From a checkpoint of a small autoregressive pixel model: arch transformer_decoder, trained on scattered letters and digits in many colours.
Rows from block 4 of a small autoregressive pixel model, named by matrix and row number. Rows with one number belong to one neuron. Each number is 500 + 50 x the weight over its row's rms, rounded and kept within 0 to 999. All counts start at 0. Numbers have three digits each.
After each neuron's rows are labels from the 100 images, of 14976, where the neuron reaches its highest value: "top examples" is what is common among them. Only what is clearly more common there than usual is listed. The data: scattered letters and digits in many colours. In brackets: how many of the 100.
# fc1: MLP up (model.blocks.4.mlp.fc1.weight, 1024x256), inputs 64-127
# fc2: MLP down (model.blocks.4.mlp.fc2.weight, 256x1024, transposed), outputs 64-127

fc1.74:428473381445446585547480533476481568469330530496616440609479461459529451415480412514469441545466493520442438512502541513530512432545552633547571578447497497525488501509459529587516542562488517
fc2.74:549478502461571562537397461528547529461467538447445515540487581462443526547491557515476590451451572571503503573536526454506515491540545437446529515563529501407398391417495499434593540452521525
top examples: the character D (25)

fc1.232:400505469477570504457525476379508422533446477465467492547548410538467517470523430619470484575574539552421450472492591546579455523516478555590506456401377502505581560506540483533545399518460537
fc2.232:513500480506583457482564533511559566458546528558597470495457545486495561454441495422408524513537471475464565624508549480459617503570534459458562558542532552429380497532442545535569534471627503
top examples: brown (49); the character W (28)

fc1.578:508557493515436475513448478499655511578422484587520524559525449519491470495457502494435462555565543440435466490493488494487505485495509589549501506556498572528448572515489548496514465469546596
fc2.578:596635550433510438492369429430516510393579497491521565464483568426514460477472502560485477492467613547501546498494470393417572491516600454583586510461496561550494482539437534480584513515426503
top examples: yellow (54)

fc1.500:468481528525524418515474452514597418558492536652390498552604508528565496466522498538455488532562570470434478494529533451456478447497534556571517461451449545462573587526452515556514493539493517
fc2.500:537492537495447506496454452461491431529487514521525509556502573482596484471550457582474531438444571558494525553517381415454488482453551534655494493478416551517516496510401475588481527529416555
top examples: the character W (28)

fc1.383:460526420531571493385497471419471480463484492538454472563603574476443532522541478575490454620545497533426489447488528538576340492393476484593508442352400490579555519557494520467548482511367544
fc2.383:450464510492564478574506512566550565455587416552552475437440535469529549445506392418511555476620488473500544633537567470501618584579512539498392534513444518483470509558448488570384562585534460
top examples: the character H (25)

fc1.701:498513509491466479454395475511524559489491519579498557591476473527457515486518397506445524597532491529411418422471512529450459609528511499528476558481541531543414578598448508519524563549535531
fc2.701:452513419544457468480468495508472489561515557494534524503459448609560560439492499575530471483529524515512505511496547508471511429590549480550504491442508481420500496555465502504457586543447442
top examples: green (99)

fc1.635:471536466491483448565512507548522539584468492489604440527524454588481505430499496434460506495589499541490487493497469502458498495488567467485449608563534502455462516639532487529361500468460583
fc2.635:507613402391486441440548440479461501515540519474588565541484441563514527522471489442549521613515494525545554528460447535524650446554617476601529449547526517566523533521545641400464496426515503
top examples: orange (54)

fc1.236:559525459499481443486484493522530402523527514554449470496477531449559487464522479528554455558516587506511471511524612498451431580377547519559528478455429516502546572520423510486440524550497511
fc2.236:484497500444420546568454437469496448573616633506525548534491544481530518495558472543531505438453538643475523427539433472497584349541522474522544516512561522448488531519430494533466450472470481
top examples: the character W (27)

fc1.435:600490445560477456420540529477545426546470461570537429488472518477479507426541540457458467598446520467428486480489547463477453486505451467468452465486470590501478627555509426538433516511569569
fc2.435:516529506447482519521462465497605472508548569503466479641534555394480486397483348532495475468514507569523482345455614483535522570470510485575560502525556501455479519455479581535465440483503510
top examples: black (73); brown (44); purple (43)

fc1.444:486503551522572542528489419459567418427480478640576489461539414470434531477556564541426419473607515443492564476511533502517427499464579527560405525454544525504560506522433487560474496517403545
fc2.444:436529436388499473508401557548441503563511456408528526488476486492562450512419450427503455505586485583543518448496450524494511600551478387533542442551362502564364519540575554465520452559586494
top examples: purple (75)

fc1.359:449414502456409452471424460572550464526540511485623593634493437540472476510524441544513440538562559507497459449483471486506515460480489543506464521500511527470519486479543546475466510476445579
fc2.359:576547478332429521532534521505449454506486584514525421486496527490616479485531525472496499417414527515535581454418440475484553451443509515526478460570452512612524572542501466428508509502497456
top examples: pink (58); orange (49); yellow (48); white (46)

fc1.178:541497500495502465549469507438558494434479444477458484495505423535467533456464487495516486492617487548479441575533554475449490466516496535500403514534421508460482607529449479571552493461478490
fc2.178:556509508572518485450513533478577515466617460567550386553491515463539443513474528478538532506495544413573485409456569427515495482508482496452535432396558495440580570487492463473438496523515420
top examples: white (41)

fc1.250:633454518488552449479512551459549347511395559501434427534501562520579363428492525528411511545474511432480479466474520471548466452536473572496502454522406548432504486523538475557499530460508529
fc2.250:561565389510543495458507478510558487486475562546393491537520513489526569425463375462490470428580494589492503461477562511425449653477537447573593398474511519397561486431507581663508489445469516
top examples: blue (45); the character W (28)

fc1.376:477457533576454460399449487534461491518506435573597510514523435520551528502562437576522476606520479539418519524486525561558492628544503475548484455453529506483509528567427562535471535550500539
fc2.376:521506516501546515333459536519422472579506494586557546442478506582491601473547481496503420453534501528500509541502533522508545405561529442511537522385493558459539521618467581577478571487457469
top examples: green (100); purple (40)

fc1.700:520537491431475582545475495536517543461475448484565540517523414427394492420536468458484416486588448501498522452457437542523435450475466516576431591493421498619480529515501615642532522492564511
fc2.700:445561446467582488524466435532495539514519523505574476555484548473514477586444586447439518531426518462447450500480467498490504474520480556468558435455559520479465492474636538510448350491363524
top examples: white (49)

fc1.340:511501539543433466506519536465526521572464427548495476512527428546460506476481475482403409480519453564491493495464493555556419544414527482520412603505558513466489478514549504606403448471506577
fc2.340:503534507534466516512495496344479492455549511430564569575406499471536435518443497574456514493425551469488479513545520475526557538539629552505616425431442581482392438473556487597464552638508463
top examples: white (50); pink (49)

fc1.687:467446537478437512563498473535448545529469461554572593516547420388493498456471492472549417595566526441511471404467559488406535581509549552593523487439467565587507593448456626549489483558451499
fc2.687:534569462530468511462552543530486411494477499463351445479484546540481525510551574436551568501531483479538531436405496550537381567412362403481432529483438458508523552577550506400471557404472461
top examples: orange (56)

fc1.437:576457537542420535520519519488503436501429518531475455498519456523524471507463477509469449590533496409513397425477582508558423600470476553480394527531490510490473517521509465541457497549474540
fc2.437:611584478531444510470530509501450449582519517551413420439430547482568468473565643435576471504449488608489509476468572467562454405465474532514515368401464517540646541527505510491470600445476431
top examples: the character D (28); the character O (26)

fc1.64:580550437543456425579483474438554517564469472566489543510529512483493450461456481488458433552574531515434443377429453553436453520440547522553485501536449586475498530503482540628471487478519600
fc2.64:477424527529559457494495527539571528476517522456495452564441476511479477518425467440537502557577452464448426511505519514474527491544549503480528460451460532440358547558441399447515603566558562
top examples: purple (49); black (44); brown (41)

fc1.179:448547554572605380447473484464465457604491524555458490496546428536507510483572592525474441574486578540465471552476460457480431497520470485531515467459505563566534510545526556518523479477433499
fc2.179:500485479528449473493505510495542439514498527515484455634502518511536493341507261527479457466681504517514467455456561489487423580430491503623471461492470486448513529550466495633449504495506549
top examples: the character 2 (25)

fc1.164:491581483481441444498432498499472508556361515425538435606514442542394479432453475480468476527493490503397443473543485544510376394540553535515527547504429537587503564519466484542523506486586501
fc2.164:485664519502521473460489492471529474572469525496580456542522509426487529428446585483419492505413503523506560466442565485552524456487499420510637428395563505463425466464591671610395501508486431
top examples: brown (79); blue (41)

fc1.374:545488526536476566541535479411556427607449530478531466551552470536507481515540540511447397510570533498503467439489530518527466527442500561542425539505497524486544502564489516518441453371471557
fc2.374:572534449632437502541496449434506502435558557485451471495486516519538520468506424504521509524483520563457507579496465442504520529533526536561434537513488496449494497458416437504493500459432509
top examples: pink (49)

fc1.534:501514547468508524504533485506463413520482495555416504515556465472548488483469478483517435538616496463488396488368540476531418548429485567577414464481493539566551521494578556557421436533426544
fc2.534:496547412471448563445615472514546511547540464462494542496499432455526515492515473499497597462472517359455526502508504475543433560432426453404411479457530540478523573575444415600465565563574434
top examples: teal (72); blue (63)

fc1.415:515446429450507487476448474506554539444485479445561447633601475515535473488509368543539534526509551596542556476478557528499535519498561515536500548502535498459462444429435558512518555431547529
fc2.415:431555529475537497479422513526490537511626615486553474498454466401460521462443556467446521572399479546457451549549477469436536521528457500517579574550549487448382480466500562487510469503510450
top examples: the character W (29)

fc1.77:527574531451443550546485494532538518541523463517485536499507480517528485466456469482457448454559559484561400469492539466497530490544523524549483395532447540596520436491542612535402516544561497
fc2.77:430431531440522490507476486485467528548498448535564502409556404437483456528458497490541491487462468466488549459518473531416428564465506503483526627552487515531432467439469438484552471536505436
top examples: brown (47); purple (44); blue (42)

fc1.8:590439433522472492531484483460559476537463525543513466547534442591481453486490491491462441505588521479500425438513524478490446592411534612579482606595547575464467537558467499502401444471501552
fc2.8:525479494504512495568573514415536505465534486567555440447521456556502586469509441513501486495558447580468414460451532482406485442496435453412495429510461498539525539547465479486602432436619486
top examples: the character C (32); largest: C (27)

fc1.224:543493599477434415475523523538514476547469444544603500489467491420466522488391519519597487556504489494445393383465556521403503580525533488588519487473431527570561446517527572501495492556485484
fc2.224:482510399419447511481540524476458543478437580507408492553515515595481552369521473512422531450494482623514553454467503511584480545439504437485504531616484481474492502568561491469563488380554573
top examples: orange (62); yellow (46)

fc1.124:477414515516450640546454506510522561442407529469578495556502415541487548458489405550412523487506484565437483559536555540469483483515502550531544629480498466419459462535476571505527502490482520
fc2.124:435430508504544533523406474530537465514485536475517493556555570524376487495474545577520503499445574524484473490581536469469462506522568505470533509551559468409426460444436428509558526519559537
top examples: the character D (32); the character O (30)

fc1.170:511442446469523452399475497376600461597511461424521544547553511538537469493526453546416413471559531467466591378512550496448490499514530574556481547561468590479494543537428505523398416459493570
fc2.170:547478546553366544474411522522458513469479480558484549418495491552462524447491580530558483456471516568504489507460592474603569472584525552497450564430595526500663442448493513528548503476483483
top examples: pink (53)

fc1.746:532490448542520554467487516463526539526414565439435532554543504492452530481473406488487455489570504487477448493456567469470529499523507551463408631520474585580477562540479500532509503489551551
fc2.746:502448440603475514564513481544518419412452495444491501648498560591504476478509549504500532504540583472529440478522495544450449414570549522539410472442502458449447495562508461450480612526466504
top examples: purple (64); blue (55); black (48); brown (42)

fc1.226:510473540559496383410522509422484502545511523584487491500533459589533489491556550568480441610476554439493466524475433447509413545545437470527465448494538564547517573528494504549517475500515548
fc2.226:549488489527442482485507489483540398508486510511454468618511520529526502345494233525486483463691503530507475369430608498519412644439510482562470460497507484415557535523472504602452470486508542
top examples: the character W (25)

fc1.602:488519558594435508512589519512465483486451465494525450455489507498562514471572514545533458503483555463494530466508556632518460459493547558530520497510513478433545514503451433525458428537487466
fc2.602:562481496599413507499557525517476511488492540470449454490469490492537539475519518489524490446491496480481504529471490548581495543551485552501488545439538428392565479496436468529503582482467448
top examples: pink (86); orange (46); yellow (43)

fc1.247:474414435487481528454474525524489469483463492483431486494547495528463489565547444574386519560522691563554527587461508445488429550462421571601486558481486505437428579555540563493460488461476479
fc2.247:476548455503538515534455476558575400582431555528498501459521577495527443475512531513479515453452538475580509409397532448467463495471436490541498478497547502540442571425488468511345477542549407
top examples: blue (51)

fc1.348:522437358482480536535490478474530536529518467398500484580552533491397520433536494483453530625455503441503500438512521498607471456532480490506504524455512507509448476566572548617351570470560511
fc2.348:578582485577580449451507458463590451449501509628432503510502667434571458485460570490433532510453534444470526423475664464494540511512575503512551424462486568528424565421474522547500575569508564
top examples: black (99)

fc1.616:483462483520468431525456506412595533470468465568521449562518459530458505423469377467415462482640498459437493469536555487512468564495507559534429556563541581515493490540489487580489474477512597
fc2.616:436544506464521466507604540394424606476538486514546550532527426516486558367495385471522499508538465489445524468535536483597492500535502491535551480453515585585462539527524522561534446460526494
top examples: purple (50); brown (49); blue (41); black (40)

fc1.239:561488593458525539495565433460603497610452440557482572531575452505481509468577505578455477478522512442475378428506524537459458528388437476555437511442551499447617517510507581489440548479497496
fc2.239:469423524528619507428500478495471508501631390490469540533522507501484512525533515449622442549530484449445493605576509522561560526516410437536549474361416520542598548579505548500479496589455467
top examples: green (97)

fc1.548:487504513447412529506478511533526474621510485649550525542477365523468460506541446517548470549516504493436470466512447508480441547508411520508528591493514488429596536539514462517533464505421556
fc2.548:564401566477452473502508447499543492549497574394531523520533512476546473540545496559467518514417570468456509551522385424432474463461507542560530519569498491464486545520433507450596432494502512
top examples: the character M (30)

fc1.641:533531497594562489491483451415528435451518522505461486470567438513532560484534560531342483462576491527441508502452592460473507569460541461501582497468472498508560468511495597479508448454459582
fc2.641:474430479396456552472441445579416541495520556480605556586462442539542457508517392470546480490520542570530439518522378451496567459498535537532486506689497520480475500564495556508470465469505514
top examples: pink (58); white (51)

fc1.375:495413471511549455408450509435579569556490486499419566499530508626551440477556480552468408573520497480454435402436453522551438524440503564577435504522480521502477544630563548491459419548492572
fc2.375:427509467474520530529524574512458556515530423474514479445490493522495488459465475448474459493585406512486476576506441545491504524572443527506498533544397438563518422557582518578528520527476496
top examples: the character M (50); largest: M (34)

fc1.416:568457447442443498470509518511540525534459544535549531574496485521515445383495431500449518542509491509516535567423483495526552494540510612591492582476427554495386519503532534535568430602579532
fc2.416:491494594472567482453483511485432563427628359440610568408495392498518501590480529511530455509500474497540510521474486470517572454537531522572507488505578477557581418504494630492464467513439443
top examples: the character O (27)

fc1.393:528502544588462447428549540449468524603481486572552573548591508574476471497539521546457450557571565414467465437493423488505412515513383476498493465497488573547528653606487424480516439500474570
fc2.393:593482472496387491521516501520525417512491479537467489525499507544525495407498264505538493476724501540506521433440670505509492579473510505558473458463454507439611542546450572592422501478484558
top examples: blue (42); orange (41); the character W (30)

fc1.610:505614533511505571422454463513513459498513457446478588525567449473542499510538463601514518545520541546497502503452515537482458557423566516575534647469518552515439537499410614494492502477481478
fc2.610:538504587464538489446448496412365536522578520499506544470503438508488504516571418524573455491502461556523541512514484528581479455457530448620513551465503611509559501565447544635457509441458472
top examples: purple (53)

fc1.157:500533555552551511477523501361513523473477502498544479539460457469496446375602556561428422521499516487477492397482526493597427525391504508485457535429501508539435509580521501538490539478482607
fc2.157:530482520542337476519565495531557607474470523512484467425510476520499455479520446471522565465520476535466527451456498466574441626446498545525460453530556417463591481525509457535553500474441453
top examples: teal (68); pink (42)

fc1.527:590498492448587445390478470516472412479480460570530485540589505466564483530581550547482487552461540433433518449535487550556460517484434544564574557415361487562595451496487535511468490502420503
fc2.527:488582390515446500513527466524507555499568530546485513530507482575543550361484370472490480521636522534514554484443569479541522629520505492506435422465527551491576519563496554601322540527510504
top examples: pink (51)

fc1.265:578432469518467411468500516467503486563433606527339540490514511548476435469566569516438526542454553470526452487478458472542400500475494536521488452535490545491478562573526488543497520549441494
fc2.265:537531469546457462461502495482530404473512516541453449599526515536509498359496237539489437510711499518505487383441608491485417621472504476593477462490489492472550545524445490579451458488496525
top examples: the character W (32)

fc1.517:449453449472457601591427463481560574521440526390546478555518452455526495474520472563453529483489516490493439577520592496459502552479505581520534598500516485420380492479456585568442509492492533
fc2.517:502416473499538545499370508568527516530411528413386455558458569485428436501494579501497572428458588643503475564547492517536463442478549443434514498475468436404468445461542481530606626523569538
top examples: the character D (31)

fc1.237:562521429468459585588515516415539569466461556574484470554454500508517393378521388502518431504522488465514394390490487527417497502515517567510374606541481518520563501495477463617538485491467602
fc2.237:471411506508395542579485434469478483547482543442448483542536490609449558446615444493509493481500509513462512447520507521522442463521468556527480458540493552510517499512522509489550444476530509
top examples: purple (76); brown (40)

fc1.360:510451525502569547492512467389565500517484445501475454499501491533539421473530471550396485523543536501544514409446532547455393538489464511527434514454493479411505538520547516542494422457552502
fc2.360:529547548544468512536571477539522502592537474489512412500555561465508515490534528527505530453490506527489481492547568479456449507457450546500538519528505483462518536443451464587443516552559465
top examples: red (85)

fc1.58:489462540538408474554551546518458485509478529506491397524555476502485489465494460565541469547470483395446466406484519564444399472493432668534506498585530493469541538503382399563441446455541465
fc2.58:482437473543390496565540495634391473552512545556492484509589468535517490436456454484519456497541462530449449395411397519460517516582467527522521540529577430415531488519389442566503508512495508
top examples: orange (75); white (40)

fc1.117:468553526462485489479436532501549556470489454511497603604511524525478472513558391537475475549498458581489376487475452555488496537493469477490486498454458500528440567623448536456516539535489530
fc2.117:483463506535505483438411543491471502534484387513526522559455492596541472440494528576527487480551518482556534523484517482480518460518507467528465533441444468511524479520427503508474621573417518
top examples: green (100); brown (40)

fc1.146:486475457551504619484441486544581431460431411472503522583462516555479438501493426535528537640515481549570430506479529427523483522480536551491451479441439473530396531440571542464508594517492537
fc2.146:503418544509481544502453536564487582524550521548482460444498424488535372499501569510486544439556463576552477449483427461503491478443533557511426593511477400477525502542434515506501576499528501
top examples: green (91)

fc1.271:466431431529433492473505524556531338441441464574520531588498491545495433477522510550467479610507525523438454432408470549523395553435472521538562504478474547391494509544511529478529467464500535
fc2.271:537363519520433566564425380532494503518455523444546516451618468503535523551552459546541588419578493514502510498539480522470494546494551505508457490532611383462519484508415522519410478481455527
top examples: the character M (26)

fc1.728:529508575412486501508480462467594516465529509588546544522516573516482489429521495538392501481577527432561484485497549476441480548475413505574484495523466499418438501522563508502498421559410501
fc2.728:519544517460493499438528498441497489569507539417593507511525488419517530499501489503419445439449523484482575496483504452570524439454474494462559508546521541473395522430562582571467433450569498
top examples: white (65); pink (42); yellow (40)

fc1.436:492533502484524494474532551432488531435484540457483529490446497437491472410506483481464411527522539501525562425471495558525508505409566534567438509593544622506488533489402520648486443488544527
fc2.436:450550552483412469485533491448504519440544524454555521534472442480520477490576473522466483494495503551496515452502438540514510426577549565572469532491473537520461497525466565533544546443450516
top examples: purple (100)

fc1.624:467448452595505505455488494448566478460516561496470492533514476421476471456528463536485327594557504485379532472558452536540444493428491555525449523588438529486498486637469537600548403486486569
fc2.624:552639492510526467523468529504487469493485544563417398463482519452523429380551479464455418540488544509477580421479528415472492502486418465552472444531474540548534581542499470474562452480471450
top examples: the character M (31); the character W (29); largest: M (25)

fc1.585:511389439503439514501506507512611544504436576489545512681566534436504399392508469500452452460505471604467440459477489457524473531420454555482484514482468515501461563490504551527529511488555552
fc2.585:438471551451405547564462502478499462547505596509431575541521466579416532551462432537506474503474475566582436468469521520457477453497550530530534412511524465515464520532441517434418454478462501
top examples: blue (58); the character W (38); largest: W (28)

fc1.171:460440456547449466538422530554461422598517464486489431476485542469593490563510433464520533568504489615395505462503505495526505645505463458501512483506484507480487505544564555513438501524487493
fc2.171:489514566560404455402510525525417519540489566462464554492474471589519643510586508460452429502489482513505495538477535561553470455529482507567531489394541474441566505560468581423477537400484459
top examples: teal (81); brown (40)

fc1.581:551509490451519506466486451443529496502545499500508570544553501473459463508521424487403552475601588557529533540485542432503505520495548503509517578541579550478422445526532559527468500435492548
fc2.581:527447508443572479458440496526569439466512441540615449446581495455565478608466528527491429498467531425567509541469493443398525528475465489533547490500467532575506499437461502528486410549486403
top examples: blue (58); purple (50); brown (50); black (43)

fc1.734:492519476587478590546499517560515421556512504566423547568541542488448445573484454467458421509517457489517505495391439525513533462531548503460495528434418479454479549495537481481444507490617563
fc2.734:517514473467547582565486506637586496554499447525470539489550463464492443491482520493546524430550477487674467437438551537491492455429440568464507492395556436409524522439484550524512544485585433
top examples: teal (66); white (41)

fc1.329:482505463369518594543448410531554566470533503473474573477631447424482399447497422573442504498584475464527495497397549590470558493520433580509508524460475463478401486489501639474595498503495480
fc2.329:459530455594472504513496404503504589493498544475575588582578527500456558470435530549456545470432496514490518490541496420463570502548627501491581545526584476421473438443510557550453496492506513
top examples: yellow (48)

fc1.703:474447533519509342600527589389493556495504529507502447555454519515489451455471284536517470550503471499383502452538488588453448523424440477526457545576448486569457503525543414486555448514477528
fc2.703:427470502568491403559537525460475452507483534437514385610500452681435494488481533501506421541502484428477466473536479546471510479502499479552523548455442455465516526532489350565485517458503515
top examples: red (76); brown (63); blue (44); purple (41)

fc1.90:547464439445481421484520578542641514634438569521531564495450433499482463545458485394381519518474434554439504486448482511424487506495494486525470538591532607468408572494501596398455530453501582
fc2.90:494571371495487553493463531523578528404564420581543429520447459458414459399435426365474447521496480550481440490520539520520506534554449446431551532498501482395511472468580502610541459478510506
top examples: blue (51); purple (47); brown (43)

fc1.148:479468408538546507467525438416609412455547596534505415501573473460516532493552505514396521452499532423427545537600523451625475415511469504461476551500586529527485484476433501518532490501539535
fc2.148:443495559532573485473467508455539503411497432545611489489520467587462537518496448545484456505626515454611432568482497498480548510520501569486470520451423494510549426453511511591544465519454543
top examples: blue (53); black (52); brown (50); purple (40)

fc1.642:488600596592528455519531436368553426525489488625442551521560570488479524484553516569444508479528556470355563536589460471542395434506511533525506453467528565454533545471496433565500481448488543
fc2.642:449511544546545499449532482459546522475476466485498505517572515451349516560516514556427380445438483438481508585530540508479391443529490602503477512478495521459474510375459476514508476446468500
top examples: white (51); pink (42)